config.yaml
targets: ["pattern", "tempo"]
arch: "conformer"
mlp_ratio: 4
qk_norm: false
kernel_size: 9
nesterov: true
final_lr_fraction: 0
weight_decay: 0.1
Rows from block 8 of a small sound classifier, named by matrix and row number. Rows with one number belong to one neuron. Each number is 500 + 50 x the weight over its row's rms, rounded and kept within 0 to 999. All counts start at 0. Numbers have three digits each.
Before each neuron's rows are labels from the 100 clips, of 14976, where the neuron reaches its largest size: "strongest on" is what is common among them; "lies over" is the class under the peak. Only what is clearly more common there than usual is listed. The data: drum patterns on synthesised drum kits.
# gate: first MLP gate (model.blocks.8.ff1.gate.weight, 640x160), inputs 0-159
# fc1: first MLP up (model.blocks.8.ff1.fc1.weight, 640x160), inputs 0-159
# fc2: first MLP down (model.blocks.8.ff1.fc2.weight, 160x640, transposed), outputs 0-159

strongest on: dembow; five-four; tempo: 160 to 170 bpm
lies over: kick
gate.507:440503431519480469505462428563505485517405500520505513420534443503463486598503399532477530427509541484451507562537556461446558433500547577513446475466647479468513611506507459514564511575464532523517545471451477433525501527470594472514516584552475505520541510416503527503470404489479494584489542534435566419501495516484390546482519495461463466515407518484503419476511505533489538531489518511550550580472477355502596482436455549474487431525479480541439459687561504567527558499422459
fc1.507:517522477438487549495467429526549455468464483556507539470482364505476545514481428494483583524450464498510522584501561496538519439494516555469559518577517450576462460456455408452578489488504460552566465491528551473560507483611466413459532567445392443522408503503460438541430568536461419558499497540548572497528517461498519549432424483495555504478467627577441516505458536513544578526509471513577473556577373478541648515489499501528557499563448516468456554475426450461587474411482512
fc2.507:498447517486534593522530540520514497455424561536489462555434465556543453401457390545519463518612491484508473574468530456551526592449566545521515515587478429400518502550474482378577488504496444474480415610606502424517456466536487531425561525481544437448450481447559520625526478488448494549534423517518567486503518440490506488367434399563543489543468492536443518469518523585432568450454507539446438506463513493465501544582450449466562521542527494464443474416524542508475468498523465

strongest on: shuffle; tempo: 110 to 120 bpm
lies over: closed hi-hat
gate.346:492446524418500541425469451496454530484522536467541501519571426504468439441577494585577520489572389488506497513546528471497415437509548512490480530382460424501461619582468573492565524524572446468537514530510538512522526552550505453527553535515457463392550500454531450494487537511520518452507378544525465498440540448506563462439529456463507475528444564519427517413521501458504452557585472570577448479480445512439621557596511472563380565533542552501495490477410527382523567481460494
fc1.346:467493485476534415512527541527512546576450516492547525428449494414437484395469468383467529359462537516537535518474516492521534517513536522533543571562482593492449544499573499474534416517488506537481465492453555528535480535558543398500583567494480497536524470479480449503506533439460530582464415568481551526610448523586519495586524479446523484540529543466554463499507413535466526491541498542434451311528520436445585432491509478508487416549596518598504451624502467519459498568490524
fc2.346:455574463450524485519556556544439434489470482461446510445434467451479432507448492461470510486540467469561496510445459404573384518602501507554585553476487458535460609567519491496646410426540481546469519548421550488543436564537481474394521520448521460534498509471534570573474536474555541557519446508466479568539509438482534478519446494448426459555536499480508502527528404464519505447544437630488445432474483479419572410532454494407471516543586523588540509490504557499411574516514540

strongest on: rock beat
lies over: kick
gate.178:446523527467474523470457556471559535436527449539398451545533421397460453465449472513448470519457513498507520613495484473506512451517622448454479575513454466450507504506546576526546451531498430460561580514505502480401500521537580471529467436501522479539504498468411403522484580556524532452458575497559527570521483502502547518388474499497550356471581537461486526387426538491418510514540569544592563490377485513582477507545507500442551462592577430443474514505534411497485555481498550
fc1.178:479508516538457527519488539507604428430501486443455473458514494460459514441511436572472514519447508573512523582519366536567518466437547413473521582408462498483494510525453542539491485552558413510438515467587486435391538540533555483476572477474549474499452536510386464575466531600543486532460451541526456587465441442495575463483516414413484459523559502417512519506489491475403517444615491504551461456425493407478559546523494479508549511527533587495458484560588464482428546496550629
fc2.178:471496525521533563520594538533617402488534502439407549517493474508436530461453415533415515489496439504467483529511412403535542426480546510486492529494519421551516516490495579537524438536500486494449479478490528476390554501494463494393612499488477457564427448534411414552450572508533556473482438535540492592492548437451573494508479426403458480522496416495512540562474526509481496533474504468551455611461549586470492460594556472583480519527535558611505522578583491473443593529480560

strongest on: random hits; tempo: 150 to 160 bpm; tempo: 140 to 150 bpm
lies over: kick
gate.1:569490556514401501491591513423535520525437544501474474474558392454539484581475521497527472465480534402529502425468436496514457519532531484528490481496557530523518447410502510417500442601497547525462463497577486516493422524524581437483482628461502485520536508536528552434519519486522494504506437468501535472470385405514494555466459433521518532574565514564634484401482437589574452536399476545539506548463587582434529489443476427439644526523421481494540525504515442506525560436485446
fc1.1:538473420436527460478452547498549561477463480530577476581530497395582509486439470522527463504528473517514468554497541459424533489483471474524452456451577522403502602516497553482442397491414386488543452383564560526492541547579563520460450568506504557523483505534496455460497568590470534563602513557471541435537510502421537525498562483450592394509524523436429515543513497422483607490530546498474466527446446488481455513488531573473413528447531576492489534553387461574539465609507488
fc2.1:498565479489395487393493463560612584464502395468619419496583447442523496567432498469534488496467532529547518481531420452420589459518557423481562526539542489455452598560559484409549489430451587464526464402515493513494495550530491504419504567483492533541495450618538528525517510527444473534488508536469508488489590497506523535507454488411627473451499558491532573550547464382449475428512466580543503506522442442477460488503518548496482458457497456519530456460457451555476564538424435

strongest on: shuffle; tempo: 160 to 170 bpm; tempo: 150 to 160 bpm
lies over: closed hi-hat
gate.104:487495616552517531548459608487491502457486539471508533585486550400589494493416494549509438473460480575567510568371542447560582458438481428449482498465472506425424503410561507472550551532544435558496529515460507429601542531499496415569510496450448542515458416543542468508502511557575526526550510493475424442528511533401515531439433550625466552473518472505440484501477486573497456518451461537472480464517446490489493554393490469495472367582563476505582507491533591484515564504435503
fc1.104:523475548570548524506474549538406431496473510511582454552483478401525496454510447542502446505477526485538488662456546461469599513412497422440395520515513597478605399509518522496518512468490515590570534476402471398466418543451460436578539507526464460561520432506389538478547521475486521505579551573526482564579489521519541470489551505471521531589454433495443482483502449461466498559476504538557535480567414513447468561384527504423462466499580434470533484564471473562526479543475495
fc2.104:416539536496483567416479527518424445440431533462423486550509449361526526476556499511591489516519427442546528516516580434560578540494521468441450570461508560494593470535541465539475556525499440485501516492362450450494402494534419482492549437540488534568620527549460533513521459449540507494573491572583499492550585473528474489493563444446463541598418428559501517502530454482460483530540462581509540450473558495432456550498522499452378511487626489438545504470461519404482486479486494

strongest on: random hits; tempo: 140 to 150 bpm; tempo: 150 to 160 bpm
lies over: kick
gate.244:480457509610555578471533499475428500441573532515454453485485482579502469551437597495484452530434459529488428470473503477405490590388528576441505509581498543558572515494539419454542446558505479544502458565470581437520429541536414487452505481467472435465429572408475488499555534504432526557463521484601566527528561521502522514430558525450511521414481508509514524487526506550523478436445577454484438485419499461518508455460664513509557465483530541485518594503336551522470458493528549
fc1.244:492529579474446456475532515498512521492442505535515576481502534609441482496547553433528427364386476553551454371476573514503451592478507483568594541589461605566461564509561536551565569475603533473480443499562578416478483511459576510456508528547521482368464534466514445505439520557486476572448433463493544575543475490478514557529471469556449513464453535548515531504537472467546553426513522474461472566524428538461590548416513546513485418509457513488439509525406518490435486484534465
fc2.244:519379513514435495560446525417532477528498446619498626532544497636456440505518533450450500439402462513450507471466508510436517506427459546505566480482501562579519614528555451519538518463497521525542534498627536430479572523484472419511464465504490484538499520521531520478472447499448510484464447487497504606509439449458463540480565402586499604481562505523428501578525510396547538481524481445468502541486447453504628457499560465585482446412506546450492567430468433534502515435511441

strongest on: random hits; tempo: 100 to 110 bpm; tempo: 90 to 100 bpm
lies over: kick
gate.483:508474591532522557425480427458460544567524612550499455473485437411494545534462400574479563492438505578525478489420587559462386528475498494486452528522493562601514491526446569493546460456555475491533474514406589532466501433444468425438491560490515392472495553497472554466483513489524444515510539509455554510534547455518546478459541443538416542540550614530553482575536449468390481503549469510475536454484504548399438400456469604478516555498476576502525508505553451485520589567558425
fc1.483:529575436470571472547478432509534449494477537485488535526485482468581504435424563546541453550479437385547522529550509449458561476510583571572488477484621569420520443543493433533539537517478521434496579530548455459524482488570567419554575541487478510525488480533487466483503417583441468448496503506531484474535461512531432508575504539498536555500419531452484450578462436466426487370543498462571476488568433514533446554575477529599441449586545513434463605399553561492480455430422484
fc2.483:449564487430377428509501478462498522469563460443551573493443483557397571440389520546545500537494432436585490486499431532511579450558523529508500392487539483618519532505524560546511548439485517506498516525479502525533556528520556405459488560494448450462513432536478583571446425535480458477530463613490512525515531521403510500553386469508531507513358463433507512518418465446568570417590507496537566433541500533518493492553439544574560497521525495448503481394490428513520549526491474

strongest on: rock beat; dembow
lies over: kick
gate.192:502468459486435459638486455575573442444493518469511548338494430527486526488511401441559557466452437584591472495465516467423478484412504453557469523531529472464463562466525518549551514429547567524582575471497531560456500439467549547554434559478517482424523552468561511483565538485527497561486526523492511470458506442555398464478530517508574488672469531493457532490504541487615537587489465550494489443399517416483461600520539441552517491482544521551511504509500594529438476465495521
fc1.192:502496400493404441526450455461592537535485434453457525510427454487561508503503484499496502393473410567470467482494476426400459522471546458468422437511383544512584487540500561571559547463466554429515589505591459526456547522447546544477487454489507498469471449434510490450511474524415575390449440524549502400445486506525464470469444469472535527478540541466417508440481523534479438547543552560449556611517471556494466464500536583631536504549535541473568528454421535568539494550447416
fc2.192:521485401477478380485489497476530505480522482479572457467454481430511517486537542335499513468474546508486430513595480523487484470443470491526491456531453513422496497562467623496529582493502547505550480458555513536465604576472494555478500578441502438527501447447492499510407510482446536449489441461473519450482542484555518505509502538463435509509486579433496529500493411571523532576699460551509480470514471481511437476487550488591573587580547519446605633452488490555564558560440521

strongest on: shuffle; tempo: 110 to 120 bpm; tempo: 120 to 130 bpm
lies over: snare; rimshot
gate.453:457489420439527449486488422440511449493496484547493496478561468360495425470603454537477516637571556460490549492447453496530401471497359413511534501521516493482432498466451425496510529407454533574551514479458472450463479547521505480484496467509608552568463489561509566475564456448508520540497494462403497499513492542536452498521544488500502494516449504580453553434470559526635550436445491513500524415595506485470626517544548580489450491450452559609578551462453575506504503475469528
fc1.453:526490521478485576490546510552540567564505579462499557432502451627514532510529450465559621325527442471500532519520591513494472666515497568437477460424515490524540574531457501477490462583533506382463458516567557492495486505482526451518527565438379479439437479483519510438510510470441532513535599427477482437469533436489540371511464495506539440552598571530478535519498544471532443487461531506394473440548468447506448509457527507475488428529515478450467521537483593547527514478533486
fc2.453:520439492491585419529543505479570561502572545530566510405509485592539572514541527496572529501475421482509437547519401481479513596554468515455501592454388505459492487534505521524539431523583560426426506495547477528563509554577518481537534489469457375445516584435512464524560467410541420492590547437486447492589524553392471474529505545407519468528523589457473489508502421493511422465493534464399495471549483483593554500523475496467513526474501555393492469492461440631516458495527506

strongest on: shuffle; tempo: 150 to 160 bpm
lies over: closed hi-hat
gate.620:442474474534548471480481485552430360541478507450498497506542553525461554514505517436455506532510565517554628422487524481500426380471458505586504516532485514405530539448488571513463508508543453545440460419497499539517502456437495575458481516502496480503495576483426549455543499488550674422510453574497503475562437502518494492558484512491501574591437458496521419379510427560550468497455581598511551500426587498431506518538502573464485487552526573463501528554419483563521546375494466
fc1.620:571495454601471500588481509604515478508481509409479528504541559485515495594507543520486534462535493450433452461457441445438526590481440492539468433420496523443483596566547558534608516511497411509477566586529467523494473533532432383586469477542495516436508407471521501549572533500486436604536431520457497586483496450463463563387571523519606423478452478380536498543519466466500448476449498407520513486459450556480446533511492445512536533521554456553544462444562451432483510558573471
fc2.620:528525602527498461570449456475470471485464443486471553477506592477488550524438554424469538562453524548497433491424418532466515606506474431487480490491467587510556619585462532508495467470634527502434570464541503497532469488485561561534395518530528430511506507464523484518541473457444535579471511427526519461564514449432517469385500558478534490436467461518496568589543531498501460512525455362486558435630472588566464496498518444483484436509531434450590516438513506485497568612567543

strongest on: random hits; tempo: 90 to 100 bpm; tempo: 100 to 110 bpm
lies over: kick
gate.307:434528451488508448486424479355466475481502509508471451516475503438463456495577493480517479566482481576441426572554560531537448532600573528437534564454504510450533443484435505528538541544503471609543433492466520496567488495626483600579494498493518452559529425508515521434539506590596538463503424533494447464463500523526517416442512490460549511553513462441443534500488509540440470493485467532502511498582416479505482595540434583484484372601501565483544550580553407377526502462526437
fc1.307:456440502632541506461475483559446454549504541504497513461489630490544475434511502494448517465453447472551485585501478502464450449603488461541480484470445435507500534531548603539595482594535504524516447477495471515501467530545450545503514513374414502409504619476570467590538470490554464525453580556403411460431459447509592519491428547497439495492581444484494464386539549524535513499578440444558501512370482473463506445459501476518558456486453617520456476508575540483495452514535507
fc2.307:495499486624497435432522542533521526457605525529515452503501530529461525493551424538481501457451400507524389490492513502527486472562483504516492447495372444561489537552436535507545451520485476527419457556534439555488513576481483541470509515417465503428543548447471483585466561476510550527457434569494457444499506546565497474504585557513532402501492382389522596414552462594465512452530416376584425491453491487504606528462487524610536538508508571517501429470478517468541581482527560